Rows from block 9 of the text decoder of a small encoder-decoder image transcriber, named by matrix and row number. Rows with one number belong to one neuron. Each number is 200 + 30 x the weight over its row's rms, rounded and kept within 0 to 999. All counts start at 0.
After each neuron's rows are labels from the 100 texts, of 14976, where the neuron reaches its highest value: "tokens" is the input token at the peak. Only what is clearly more common there than usual is listed. The data: numbers of one to four digits printed on busy colour backdrops. In brackets: how many of the 100.
# fc1: MLP up (decoder.blocks.9.mlp.fc1.weight, 1152x192), inputs 0-191
# fc2: MLP down (decoder.blocks.9.mlp.fc2.weight, 192x1152, transposed), outputs 0-191

fc1.315,174,246,231,220,194,224,232,226,192,184,245,173,210,170,251,228,161,211,217,252,185,216,244,152,170,235,254,239,216,249,157,179,203,187,221,175,191,206,186,174,212,239,212,189,224,247,143,183,233,238,258,171,143,160,162,254,200,214,237,203,178,189,209,161,167,245,176,247,177,205,184,214,182,158,201,162,148,161,185,205,247,246,192,163,181,186,206,170,205,213,244,213,206,242,261,182,232,179,174,187,225,168,199,163,221,163,231,150,234,181,160,219,239,224,224,210,159,200,236,193,221,192,174,239,195,211,209,241,218,168,183,201,170,226,137,166,191,170,204,164,229,229,232,209,167,155,174,202,244,157,149,157,174,202,184,190,259,172,252,206,225,204,204,206,186,182,167,217,266,159,222,220,175,198,189,216,246,201,185,233,214,203,226,194,160,194,212,192,202,184,188,248
fc2.315,199,218,171,203,244,206,204,196,216,202,160,210,228,137,175,233,221,206,146,151,194,143,192,198,243,179,200,194,157,182,227,173,244,262,202,243,246,196,236,210,203,193,196,242,202,230,234,212,131,223,194,198,202,170,247,196,242,199,274,205,163,171,205,221,172,190,190,183,234,200,194,170,205,230,141,192,168,192,175,176,166,253,192,216,170,207,231,216,182,166,262,179,180,156,207,192,141,205,180,184,205,195,190,153,174,196,172,199,254,164,221,218,194,237,200,220,162,253,213,183,165,298,226,193,182,181,180,234,219,166,167,184,221,204,239,235,156,180,238,154,217,163,239,179,244,249,235,207,217,229,201,188,210,211,236,211,247,186,237,202,209,210,196,209,160,173,164,157,162,216,185,175,203,217,178,200,196,164,158,222,180,211,170,149,180,170,154,175,150,194,182,255
tokens: "3" (16); "8" (12); "6" (12)

fc1.432,223,193,186,179,177,164,171,214,147,215,215,223,192,205,257,161,213,211,182,171,203,167,258,159,195,211,253,251,145,258,209,148,217,173,237,192,207,188,179,206,241,220,198,255,179,183,217,179,233,242,230,202,220,204,179,243,211,182,189,244,201,177,219,173,204,163,198,205,233,209,180,229,213,162,236,161,145,225,221,230,264,253,229,212,202,218,173,244,223,215,154,210,250,193,210,178,252,140,233,234,163,176,193,241,219,254,210,162,185,180,216,220,222,197,187,220,212,225,250,219,194,242,237,220,236,214,217,207,232,216,177,195,151,200,183,176,190,241,180,162,198,209,161,194,143,233,207,210,185,208,224,229,184,198,219,263,190,179,256,229,202,212,241,209,185,197,149,227,252,221,227,151,198,169,157,214,227,234,257,235,197,165,220,162,227,210,185,161,251,175,250,215
fc2.432,219,224,186,218,201,230,223,189,210,205,197,187,202,171,169,198,231,163,154,224,165,180,201,246,246,205,173,192,178,230,218,169,206,290,153,239,196,296,197,135,165,223,241,171,177,240,213,202,200,216,181,277,232,233,196,147,190,193,260,231,193,150,228,182,161,220,183,225,219,225,152,230,212,156,180,225,238,195,223,184,124,184,200,209,261,162,188,191,201,249,223,188,160,219,219,229,156,201,229,185,172,209,206,161,174,249,164,196,216,149,214,164,211,190,200,155,242,201,201,226,164,192,202,186,203,196,153,257,213,149,235,218,214,130,232,197,222,168,201,229,190,193,192,159,220,204,171,240,198,229,221,219,193,232,238,157,208,200,154,248,207,206,163,225,198,209,171,207,145,210,207,215,195,233,208,215,146,159,176,197,210,238,191,222,201,221,181,195,190,226,185,178
tokens: "9" (40); "0" (18)

fc1.431,189,208,187,197,209,186,195,211,191,146,192,167,116,231,229,219,159,236,186,227,192,211,228,210,212,241,192,221,207,230,248,176,199,178,165,153,191,220,197,221,194,259,135,199,213,171,195,177,204,228,213,168,190,236,174,211,211,184,181,185,194,189,287,211,177,162,241,188,174,214,152,226,232,206,185,169,163,158,180,210,216,218,256,249,213,222,151,200,238,226,197,265,235,249,236,146,205,137,206,172,184,203,237,179,217,179,256,196,150,190,203,201,212,170,187,208,203,166,265,242,190,152,240,248,231,218,215,204,206,199,199,181,210,220,210,200,168,230,154,202,144,214,186,157,204,163,187,182,148,184,223,204,185,224,177,215,260,191,160,177,197,195,161,180,191,179,181,194,202,170,200,189,234,217,145,211,209,229,269,262,169,220,259,210,210,234,149,203,200,208,141,210
fc2.431,195,160,205,174,163,192,197,213,247,205,216,228,209,198,178,187,239,182,178,202,224,187,200,210,246,206,163,222,209,204,187,220,199,331,214,213,211,184,234,187,254,182,210,212,174,151,219,204,185,190,186,202,197,263,205,204,220,215,184,198,118,277,172,225,199,180,166,210,195,233,197,209,207,187,209,197,93,212,169,189,136,163,205,190,146,177,217,227,179,192,157,190,192,200,174,207,188,219,161,211,222,223,180,200,197,216,162,203,198,204,212,207,200,164,168,171,139,224,164,204,210,211,213,187,219,166,195,160,206,204,203,210,263,160,232,187,186,198,202,213,198,186,233,203,214,198,237,166,218,206,192,176,214,147,203,216,210,165,292,251,179,121,199,115,206,228,272,220,115,226,184,186,169,214,195,209,196,251,194,201,179,239,201,178,189,184,217,198,203,194,218,189
tokens: "<end>" (58); "2" (11)

fc1.763,163,200,173,188,169,231,172,170,185,199,191,153,175,239,241,166,232,232,185,174,187,223,165,212,126,244,210,247,206,229,193,206,255,204,244,227,267,230,154,182,199,175,161,202,248,221,173,194,191,241,188,174,147,164,221,178,219,186,212,181,207,206,260,238,259,212,194,148,168,238,189,184,179,181,213,204,179,206,214,224,217,259,184,210,217,248,172,202,218,231,176,210,215,255,189,235,205,164,203,213,230,215,192,227,154,228,197,196,193,205,230,216,248,204,198,154,217,182,197,252,158,247,191,181,191,240,224,157,221,205,141,223,194,201,222,222,194,168,164,180,219,158,210,156,224,181,169,165,175,189,184,233,230,173,213,176,230,226,216,231,235,213,188,172,230,229,212,227,181,240,159,147,241,251,244,228,195,236,193,257,150,163,165,162,168,212,153,248,202,155,233,183
fc2.763,221,212,189,185,208,206,179,234,213,228,199,191,176,265,207,172,174,170,217,262,225,201,233,166,232,176,119,225,215,177,175,174,229,337,164,185,194,200,217,178,205,200,254,205,169,160,219,171,238,241,190,222,239,189,189,193,229,198,203,206,159,283,170,241,176,206,183,227,225,245,198,231,150,224,174,186,169,218,183,189,156,135,185,177,173,201,198,191,193,249,190,164,219,191,200,188,216,190,174,198,211,179,170,179,249,252,164,154,174,196,190,170,176,208,221,163,189,171,179,124,176,173,185,207,179,188,171,186,189,223,167,214,254,188,175,217,218,184,216,239,200,153,194,162,223,198,259,205,253,245,187,197,200,186,169,227,232,231,150,239,212,135,199,138,193,175,178,175,179,213,194,242,177,223,234,230,202,197,184,191,173,192,234,213,225,205,179,199,187,216,212,199
tokens: "<end>" (100)

fc1.411,227,176,142,227,262,225,220,213,153,201,156,211,210,261,216,147,238,229,193,207,241,247,225,204,173,212,229,242,214,249,174,179,194,207,190,171,243,199,199,195,145,232,154,161,169,220,219,187,169,201,205,247,221,206,250,236,244,167,159,212,205,151,256,204,203,213,192,161,177,249,198,240,206,201,202,208,134,166,164,211,211,173,205,263,181,254,158,208,211,154,197,143,244,228,190,232,207,198,217,210,219,243,210,181,231,204,232,216,200,235,183,163,157,169,229,174,156,178,181,210,186,214,234,191,245,249,209,224,239,181,207,178,184,177,206,194,193,208,195,182,211,180,190,204,222,137,164,144,235,217,211,204,217,221,231,182,195,212,184,195,249,212,223,170,150,159,160,218,252,233,209,218,240,181,237,215,154,236,177,201,147,150,228,203,158,244,224,236,183,212,170,201
fc2.411,176,182,248,252,141,189,144,188,210,235,212,198,211,178,153,247,144,118,224,209,156,178,197,206,197,193,205,220,183,209,181,181,178,242,178,236,185,172,182,240,222,179,222,185,149,233,193,215,180,191,207,198,192,197,176,192,201,200,166,179,191,221,249,230,208,225,212,211,233,185,199,209,220,199,252,224,228,169,193,211,167,195,128,139,216,210,188,185,159,227,187,214,184,200,221,232,177,172,192,207,223,195,204,252,220,181,208,198,232,224,225,175,211,198,203,216,194,154,287,153,258,150,199,181,231,185,213,226,241,229,181,217,194,182,191,208,138,248,221,154,193,172,327,245,207,225,221,283,200,190,195,194,221,200,246,167,177,232,222,201,187,194,184,245,206,226,179,204,241,248,164,255,176,226,172,220,227,160,190,164,177,185,185,201,186,195,207,176,195,180,248,200
tokens: "3" (39); "2" (21); "9" (11)

fc1.292,160,179,247,154,221,244,230,176,217,192,186,245,239,169,247,171,166,246,188,190,158,214,204,190,144,168,252,173,202,218,248,204,240,180,241,245,200,197,209,238,242,193,178,253,165,177,189,259,192,192,235,190,224,243,225,242,176,159,204,184,193,213,184,200,150,204,210,226,148,178,250,188,257,172,244,166,161,239,192,250,190,204,221,239,208,244,221,173,230,247,216,162,161,168,219,164,229,185,174,148,218,203,165,192,219,233,206,174,169,228,232,182,209,186,222,158,196,165,236,230,211,243,169,184,206,206,168,203,149,242,197,197,174,200,150,154,178,159,199,253,217,154,228,188,224,170,159,228,239,239,198,158,162,208,224,226,177,193,233,198,202,249,216,164,239,186,217,198,178,160,170,196,187,225,220,241,212,189,217,238,238,195,228,174,180,253,161,172,206,207,227,198
fc2.292,255,244,202,203,193,180,224,206,199,183,176,234,146,212,203,222,230,157,219,215,197,222,137,210,216,199,221,235,185,211,167,213,190,194,198,238,242,241,217,157,287,141,217,211,220,206,189,173,183,218,226,233,204,248,231,167,177,222,218,199,159,175,223,160,179,196,201,210,177,249,145,206,234,140,167,193,173,203,207,138,186,187,198,186,244,238,177,232,180,230,194,155,236,161,223,242,157,232,259,163,227,172,194,151,188,221,165,206,191,208,210,251,183,192,148,217,172,190,208,201,163,215,239,225,225,185,187,218,222,137,200,205,248,216,184,210,183,142,251,186,206,230,187,171,184,233,265,215,192,180,250,202,193,191,214,214,232,219,293,227,205,183,207,167,193,200,169,223,158,174,190,181,201,240,152,204,132,194,197,211,228,194,224,205,206,223,241,253,242,179,187,164
tokens: "<end>" (79)

fc1.700,192,205,232,166,217,174,192,246,152,156,186,192,160,173,232,209,177,232,205,199,215,223,200,189,158,228,226,187,216,231,187,183,198,207,168,170,204,247,206,228,205,230,179,230,165,236,227,225,256,263,193,223,143,164,234,251,174,237,149,230,223,230,232,208,195,191,202,209,202,176,166,255,188,201,175,194,215,175,211,179,158,237,206,222,169,229,158,172,217,219,202,184,170,223,288,144,177,201,182,183,192,219,176,169,221,214,155,257,144,207,237,196,196,209,165,197,135,142,230,194,193,200,239,197,170,241,181,172,221,156,163,207,166,194,224,144,217,206,201,137,143,182,213,141,194,168,165,229,207,190,235,203,203,179,223,179,230,142,195,204,166,238,194,207,178,206,238,227,204,184,220,212,166,210,162,163,195,202,178,251,255,198,206,207,152,151,234,185,251,199,227,253
fc2.700,185,179,151,166,206,221,185,251,213,202,204,224,239,226,247,160,211,238,209,186,232,196,211,182,202,172,180,191,252,186,165,260,205,222,200,189,172,192,237,217,162,201,171,233,240,216,220,205,185,232,207,180,225,170,180,186,222,255,195,211,237,260,161,211,213,208,238,201,221,188,250,188,155,234,129,192,187,245,172,230,197,163,231,238,197,259,219,171,166,169,164,224,236,178,182,216,243,234,165,234,200,190,154,186,184,222,171,159,172,265,218,232,234,242,222,205,161,211,161,210,231,272,191,219,164,180,247,176,182,231,243,194,192,178,172,235,198,197,239,202,250,218,190,207,123,198,222,178,240,229,133,199,153,193,183,230,198,177,195,196,207,152,190,134,232,245,150,177,228,174,204,214,173,138,256,213,190,225,147,187,195,190,187,180,196,182,180,191,185,209,190,202
tokens: "6" (37); "9" (18); "5" (18); "3" (12)

fc1.350,235,216,220,169,218,239,239,163,209,165,189,200,216,177,159,178,223,204,241,204,235,224,190,141,175,217,250,208,158,226,239,235,196,181,161,173,197,196,178,219,248,200,209,197,182,231,170,186,174,243,153,168,163,169,158,236,240,169,207,241,209,227,197,242,214,199,158,229,226,156,176,218,191,175,185,176,242,174,196,218,287,232,163,258,174,212,199,209,184,245,209,186,162,270,211,158,182,186,212,234,196,211,229,225,215,226,195,156,234,238,230,167,217,221,230,174,229,259,228,245,165,201,202,179,173,209,165,191,192,187,170,179,166,213,218,192,183,217,156,159,182,211,193,146,211,167,186,178,199,188,239,198,157,228,229,187,218,163,229,184,200,235,222,150,191,250,197,192,259,198,189,175,137,167,181,220,205,240,176,218,248,134,203,195,250,206,225,231,241,166,179,263
fc2.350,223,251,168,178,226,197,198,230,203,183,224,186,223,161,221,231,170,172,234,179,157,246,178,209,207,182,204,211,234,131,202,203,177,223,229,136,202,157,175,238,129,180,205,227,228,225,201,207,208,277,201,169,183,165,189,250,268,187,217,156,186,276,161,208,202,181,256,160,199,217,192,168,212,233,220,174,136,208,207,224,170,197,195,226,195,204,183,187,210,163,187,248,209,187,184,192,233,187,161,208,209,192,218,217,201,181,234,164,177,186,214,230,220,212,251,203,186,208,220,216,194,150,146,202,180,197,226,166,212,207,190,220,199,181,200,232,187,203,254,201,174,180,181,218,161,195,209,140,173,260,202,223,197,231,197,291,144,212,168,201,181,168,184,178,180,134,148,209,190,191,286,247,181,161,204,242,239,177,229,169,179,200,215,204,160,222,202,222,168,249,196,212
tokens: "6" (30)

fc1.215,219,176,212,229,217,183,198,192,196,149,233,239,235,206,210,229,152,221,222,203,212,201,162,186,213,220,217,200,216,176,201,210,172,171,173,191,175,165,122,266,245,182,146,235,194,254,212,211,176,151,157,204,183,187,175,196,152,233,165,164,183,184,197,212,227,161,222,242,170,182,249,190,208,189,241,203,194,223,231,230,199,193,201,129,181,212,174,138,227,223,163,280,215,206,203,201,240,224,218,221,240,165,215,253,242,164,227,210,226,230,171,209,266,247,168,203,222,223,172,215,213,206,174,182,191,179,239,206,249,229,177,198,154,184,205,182,246,218,197,170,256,199,236,238,166,194,214,175,168,147,162,196,171,184,173,200,184,159,262,181,240,241,153,240,220,210,222,208,256,210,201,170,198,247,189,179,209,213,213,175,199,189,184,170,217,200,202,251,212,226,266,251
fc2.215,192,170,205,209,226,189,229,149,216,204,218,246,164,214,234,215,224,163,169,217,186,186,207,169,195,220,225,233,176,221,226,180,199,279,215,188,266,230,214,191,245,236,197,156,212,147,140,217,224,223,182,195,209,253,197,189,206,182,230,229,163,136,172,174,223,169,176,214,151,211,222,244,193,177,198,206,170,202,215,181,141,229,217,243,203,122,200,280,276,189,202,161,198,255,262,178,204,214,207,144,214,175,180,151,211,224,145,201,179,156,201,220,210,197,138,180,224,191,198,217,156,184,187,222,215,225,170,200,248,173,216,211,189,196,202,147,197,211,161,207,201,233,185,175,235,180,176,179,194,202,253,188,202,175,187,242,209,240,232,224,178,151,220,141,193,212,212,195,163,181,198,160,184,211,175,169,238,202,228,213,165,139,215,227,192,194,223,148,218,241,198,235
tokens: "9" (17); "0" (16); "6" (15); "8" (12)

fc1.480,212,202,162,210,221,176,208,201,244,151,260,195,243,220,176,202,244,218,205,185,156,162,178,170,229,163,215,224,183,230,196,207,195,168,198,228,231,146,175,234,228,203,180,191,160,222,205,138,172,163,179,250,205,170,187,240,209,196,206,226,197,216,206,231,215,212,239,236,200,128,143,180,200,197,241,198,218,206,234,181,187,233,181,179,222,186,249,201,219,229,172,213,211,193,178,243,160,206,252,177,160,169,195,218,166,201,168,227,207,227,168,196,286,180,198,190,199,184,270,198,216,205,200,150,162,165,173,245,223,186,200,201,188,167,199,153,168,196,140,250,218,210,192,198,186,161,169,215,157,153,183,245,171,232,189,264,251,234,190,194,199,241,155,260,216,220,204,221,152,265,205,165,168,206,174,232,213,229,264,196,175,226,226,204,167,192,199,205,193,252,152,193
fc2.480,166,215,246,223,217,170,179,212,213,197,185,173,196,213,185,206,200,205,151,245,230,288,226,253,172,258,207,208,222,229,183,226,183,247,183,191,176,222,190,168,259,183,202,191,198,226,248,179,199,123,181,226,171,200,190,224,145,166,152,249,172,215,234,146,149,212,173,177,223,190,190,210,184,156,196,203,224,184,198,194,190,171,232,225,188,196,185,212,174,196,179,205,191,220,223,214,153,196,192,175,225,215,177,135,170,235,231,226,197,209,132,211,135,147,183,242,201,199,141,241,178,197,167,224,271,229,211,208,218,198,257,200,179,184,220,220,223,186,235,201,223,203,200,223,216,206,225,199,244,140,177,153,218,226,229,185,214,179,227,175,253,234,188,210,224,183,193,224,260,160,163,199,189,200,172,204,154,246,151,154,166,196,184,238,161,230,202,208,256,183,158,223
tokens: "9" (18); "6" (17); "0" (14); "8" (13)

fc1.347,208,180,215,177,183,184,172,221,151,210,192,202,152,196,245,246,192,191,204,177,201,181,212,177,166,233,221,156,200,184,252,208,226,161,164,189,235,190,156,238,226,165,167,185,178,192,219,226,217,186,248,187,239,246,169,234,235,249,180,167,170,188,167,247,223,157,230,229,227,150,203,224,252,152,187,234,217,236,176,181,174,171,161,160,210,156,232,231,155,189,181,153,212,152,156,196,189,229,226,155,229,180,222,188,215,194,182,182,210,239,240,243,225,170,163,178,205,205,231,236,212,182,207,236,248,219,154,189,189,195,219,213,181,192,207,247,219,206,226,251,213,242,185,148,198,223,227,172,204,238,151,228,156,218,172,176,181,226,158,231,181,242,186,233,158,178,247,235,165,201,217,207,238,231,234,219,238,156,242,165,154,167,241,245,234,250,155,221,168,210,216,190
fc2.347,249,207,171,189,232,158,167,185,202,245,182,165,142,208,197,226,237,164,176,209,248,220,206,237,202,260,186,229,215,248,241,181,215,253,186,160,248,247,178,149,215,171,233,189,186,163,249,158,183,178,188,229,170,213,208,232,185,176,157,163,204,169,234,168,211,176,143,192,233,175,249,225,146,168,156,239,194,213,178,237,206,163,261,233,241,168,150,223,201,222,200,217,184,232,166,240,266,188,203,180,177,161,147,195,180,209,196,177,174,158,208,196,181,214,187,226,184,195,145,209,221,166,166,187,231,208,212,234,235,161,230,158,189,175,184,183,170,192,180,179,177,159,211,196,198,255,235,202,241,173,178,169,234,187,166,219,198,209,210,200,215,184,171,131,203,218,216,240,240,188,210,252,221,233,183,226,217,206,154,226,196,239,213,180,166,230,166,165,206,170,142,206
tokens: "6" (13)

fc1.226,210,161,186,183,125,142,196,213,208,183,181,194,187,194,181,155,185,188,174,200,167,174,209,223,208,225,181,213,176,229,186,185,160,186,210,180,198,208,201,210,237,265,239,165,197,186,207,210,221,217,227,243,191,274,165,203,148,189,224,240,199,213,174,202,182,231,189,215,169,229,172,254,215,123,221,230,200,215,177,266,198,218,241,182,261,168,176,184,199,218,192,270,193,250,207,210,193,178,192,210,176,216,229,228,185,231,177,181,171,212,229,216,229,133,195,141,222,172,159,246,205,130,202,196,245,181,207,237,209,176,212,258,235,203,167,213,262,225,166,248,171,255,226,202,154,178,192,143,224,172,204,241,207,177,249,211,216,205,231,228,143,193,188,166,211,228,174,248,208,249,248,202,205,208,186,232,221,223,236,183,224,211,215,207,197,246,238,162,237,196,191,163
fc2.226,176,225,225,196,227,216,209,181,198,202,219,242,207,179,181,207,199,232,242,155,238,223,209,169,218,200,211,230,213,180,254,169,223,278,207,187,214,212,227,221,147,191,202,225,191,245,212,203,191,202,171,178,237,150,204,172,212,197,208,197,275,210,194,232,205,162,218,143,174,150,231,199,173,256,171,167,192,199,215,157,239,209,166,197,145,186,237,220,228,172,218,132,200,184,211,168,184,214,191,156,209,163,222,172,220,169,228,192,246,167,189,239,204,259,196,279,221,242,209,179,156,250,197,230,162,215,188,177,195,202,203,150,187,191,265,202,134,196,241,149,227,163,212,202,264,212,217,242,177,239,216,221,208,250,183,189,196,202,176,170,237,179,225,256,163,148,198,166,184,157,161,200,202,163,203,147,202,207,178,201,208,116,201,193,232,177,197,197,180,183,222,204
tokens: "9" (11)

fc1.53,252,249,152,231,170,197,178,148,202,158,215,181,148,186,177,141,227,178,153,201,171,195,237,227,206,197,264,185,164,197,251,240,196,199,237,172,228,185,202,215,179,192,213,196,227,174,186,195,274,189,233,213,158,218,178,220,183,161,244,178,221,212,258,157,248,206,199,174,191,206,221,222,207,162,199,176,135,241,223,168,214,200,251,237,202,165,139,168,226,170,168,205,156,188,201,165,231,226,153,216,156,175,257,223,188,200,208,224,181,174,179,161,245,192,230,173,184,221,214,249,209,150,254,196,184,249,191,209,163,167,191,211,200,258,196,188,184,214,209,242,156,177,202,177,167,167,212,159,178,232,230,230,227,229,208,225,225,189,210,190,183,263,173,179,183,208,177,176,195,217,183,158,174,170,235,202,177,204,227,206,152,167,187,147,154,263,168,207,216,224,206,195
fc2.53,209,197,172,261,193,258,206,233,202,142,179,191,218,196,153,252,217,204,176,196,214,189,239,218,269,220,184,247,158,198,192,189,227,278,160,238,238,265,174,135,162,171,243,243,187,209,226,205,208,216,178,264,211,211,233,172,213,180,221,180,188,227,234,225,154,207,207,209,270,204,184,142,214,194,180,174,187,174,221,154,219,190,173,181,183,166,216,180,137,207,250,191,187,217,210,166,185,204,191,226,162,198,206,194,208,194,189,203,189,135,193,147,220,171,207,171,200,222,187,238,131,194,228,190,200,213,225,245,197,165,204,179,157,195,212,208,223,150,219,204,167,171,243,210,226,184,178,200,283,220,198,226,208,226,276,160,195,219,173,253,203,246,185,170,209,143,190,166,185,216,194,217,187,200,209,246,232,219,212,190,175,205,204,181,167,213,193,221,213,163,160,154
tokens: "9" (11)

fc1.114,236,230,211,222,209,194,187,257,152,190,213,223,220,161,202,214,237,215,166,244,163,168,249,216,210,228,165,273,179,248,236,193,207,165,201,164,172,213,226,225,154,238,154,259,235,199,204,167,186,228,179,161,203,165,241,177,219,258,172,203,242,203,286,274,196,195,167,154,211,180,199,208,170,163,244,207,223,133,234,207,222,195,182,177,184,206,244,173,226,203,227,176,202,241,218,151,197,161,236,187,250,200,252,251,196,226,279,245,180,213,206,200,244,215,224,195,225,214,186,201,180,203,204,193,241,203,212,170,205,216,210,194,169,205,229,185,216,215,167,163,162,155,233,183,186,194,141,206,148,194,176,154,183,214,206,191,238,180,188,230,192,218,166,233,186,178,218,181,184,166,176,212,233,197,194,166,251,267,196,205,197,174,182,160,199,195,156,186,223,162,224,207
fc2.114,242,194,194,183,203,190,208,187,151,207,202,216,166,172,198,201,218,160,208,206,173,193,215,208,244,199,227,222,148,241,218,128,205,247,156,238,231,264,218,198,204,240,204,167,204,153,202,192,251,219,207,182,243,245,177,170,220,158,232,204,214,165,214,208,245,150,188,223,177,231,216,287,243,169,199,194,189,181,206,192,124,269,225,215,202,169,168,215,238,229,189,144,177,233,225,191,207,191,205,178,184,155,198,191,219,227,190,183,184,176,190,175,206,150,196,187,224,151,258,194,169,141,216,205,179,257,159,227,207,146,214,208,246,138,230,174,147,214,171,207,141,233,196,169,220,194,205,203,183,232,220,206,205,227,196,199,253,231,186,247,171,180,205,189,205,188,166,179,131,237,182,212,197,222,215,209,206,178,241,238,164,184,225,216,197,208,213,154,124,219,199,185
tokens: "9" (18); "8" (14)

fc1.212,187,231,181,242,214,200,207,183,254,174,203,247,229,213,178,248,200,151,183,211,148,206,135,175,218,186,180,188,221,184,191,244,184,186,179,190,221,204,132,206,280,247,216,191,206,247,156,175,204,172,182,163,179,160,238,280,158,197,165,230,179,187,198,155,232,177,199,225,160,163,166,169,241,204,228,193,192,182,172,215,191,204,237,156,193,162,200,149,257,234,181,246,218,163,168,200,184,198,251,203,224,213,210,209,235,161,255,274,175,228,201,237,231,185,187,223,167,200,179,207,206,203,189,186,174,181,200,209,217,207,198,163,192,226,159,194,259,255,206,191,221,222,178,229,167,156,193,190,204,158,227,258,169,141,165,247,200,167,186,180,204,183,193,237,177,180,233,269,200,199,215,187,231,179,168,250,232,208,215,176,149,200,196,258,191,200,235,209,202,206,217,224
fc2.212,192,231,248,249,203,167,220,155,259,207,191,227,178,213,164,266,226,145,172,192,173,238,178,214,155,195,253,195,205,167,180,185,151,337,211,215,194,215,168,192,223,195,205,194,221,162,204,216,251,166,217,198,213,230,179,216,150,197,203,236,165,158,181,155,193,193,192,204,182,224,215,242,164,151,209,224,200,219,164,180,140,172,206,185,207,147,217,253,229,152,208,147,194,229,226,202,167,242,197,158,208,178,207,170,194,217,187,186,216,181,194,235,218,193,176,148,236,174,172,195,160,173,144,188,214,187,205,220,248,173,238,231,181,184,212,191,218,194,200,185,245,219,188,220,198,208,230,210,225,184,217,205,226,196,208,187,170,243,249,161,219,178,190,199,203,210,208,254,217,193,193,163,194,268,144,160,212,192,235,151,205,186,210,210,158,222,243,187,256,239,212,223
tokens: "9" (12)

fc1.577,207,284,199,219,271,221,225,161,173,221,205,199,197,207,181,266,206,158,158,190,149,203,171,204,205,231,264,193,235,192,184,234,237,196,173,157,270,200,178,244,211,241,162,190,203,208,162,208,167,216,213,143,145,179,258,211,219,196,158,188,204,187,231,217,203,182,222,216,179,146,174,195,197,190,234,201,213,190,222,155,245,238,197,195,200,202,257,162,188,153,216,239,192,274,277,231,160,177,195,166,227,219,234,224,211,160,220,228,160,199,208,204,258,200,161,185,186,184,248,229,187,188,191,220,165,232,212,248,231,238,193,235,189,247,225,143,142,188,208,167,225,162,225,197,191,213,216,201,201,187,261,212,185,213,160,238,188,197,216,167,189,206,194,182,215,199,197,250,210,181,224,213,211,223,121,232,205,221,244,210,167,184,189,243,195,206,196,169,200,204,219,198
fc2.577,221,233,197,205,186,186,209,173,236,221,193,181,235,137,209,189,224,184,192,181,141,202,203,266,259,176,216,221,141,219,223,172,164,242,183,200,201,238,194,167,225,208,233,189,176,220,207,213,210,232,242,271,204,174,173,145,195,140,257,225,225,184,179,191,187,213,198,199,202,174,198,204,218,158,220,218,182,212,160,155,108,223,187,237,201,167,192,210,186,197,210,183,204,154,181,198,183,228,199,196,167,164,241,180,172,229,188,204,193,126,219,182,138,206,252,180,237,212,218,230,194,203,158,152,230,235,151,231,205,165,197,197,233,200,246,283,171,169,229,204,184,184,187,151,237,194,209,207,186,250,235,229,262,240,235,216,220,220,150,212,160,143,210,211,196,173,219,208,192,210,206,161,217,240,193,218,187,177,215,176,182,265,216,209,166,205,226,179,207,153,160,227
tokens: "3" (19); "6" (16); "8" (14); "4" (12)

fc1.17,224,207,162,233,249,240,193,219,188,155,180,232,213,250,268,184,159,195,157,209,214,173,255,157,174,210,256,235,220,211,246,231,167,203,160,156,256,193,159,161,206,240,224,216,252,205,208,204,223,254,218,178,195,182,194,185,237,203,172,161,244,163,228,188,194,239,215,187,223,199,196,162,180,235,198,234,165,186,165,166,196,240,244,248,213,230,148,201,157,183,165,204,233,224,206,179,181,177,158,209,224,218,245,170,249,211,227,203,191,189,195,173,161,167,171,180,222,177,234,222,225,164,243,195,225,185,199,189,223,189,151,167,224,226,196,185,188,231,217,237,168,209,241,219,242,148,184,215,214,171,234,151,233,179,159,229,251,156,166,187,203,247,165,174,246,231,242,163,210,187,247,210,251,247,221,210,190,213,194,194,184,167,234,194,170,219,168,200,252,230,215,234
fc2.17,169,199,232,209,201,161,180,207,276,212,213,202,225,207,202,205,171,151,129,200,190,188,204,223,152,212,177,158,177,229,164,214,190,260,204,177,194,153,182,234,268,196,192,186,221,180,242,196,256,181,211,168,179,166,213,194,182,195,151,183,140,253,156,180,196,220,158,196,200,233,202,171,197,203,247,215,224,233,192,188,170,162,224,211,172,231,216,175,217,184,202,238,225,176,148,230,160,241,169,180,211,216,179,221,208,179,231,210,171,248,163,237,185,251,259,209,162,142,190,177,222,182,177,202,166,212,254,161,180,186,182,211,151,182,177,237,248,155,263,230,230,235,212,150,201,204,263,193,191,195,190,232,236,193,224,182,179,194,188,152,212,206,137,165,236,244,227,242,205,144,195,211,177,149,188,225,238,188,237,183,162,201,181,176,165,178,184,215,232,220,213,223
tokens: "6" (28); "3" (21); "5" (16); "8" (15)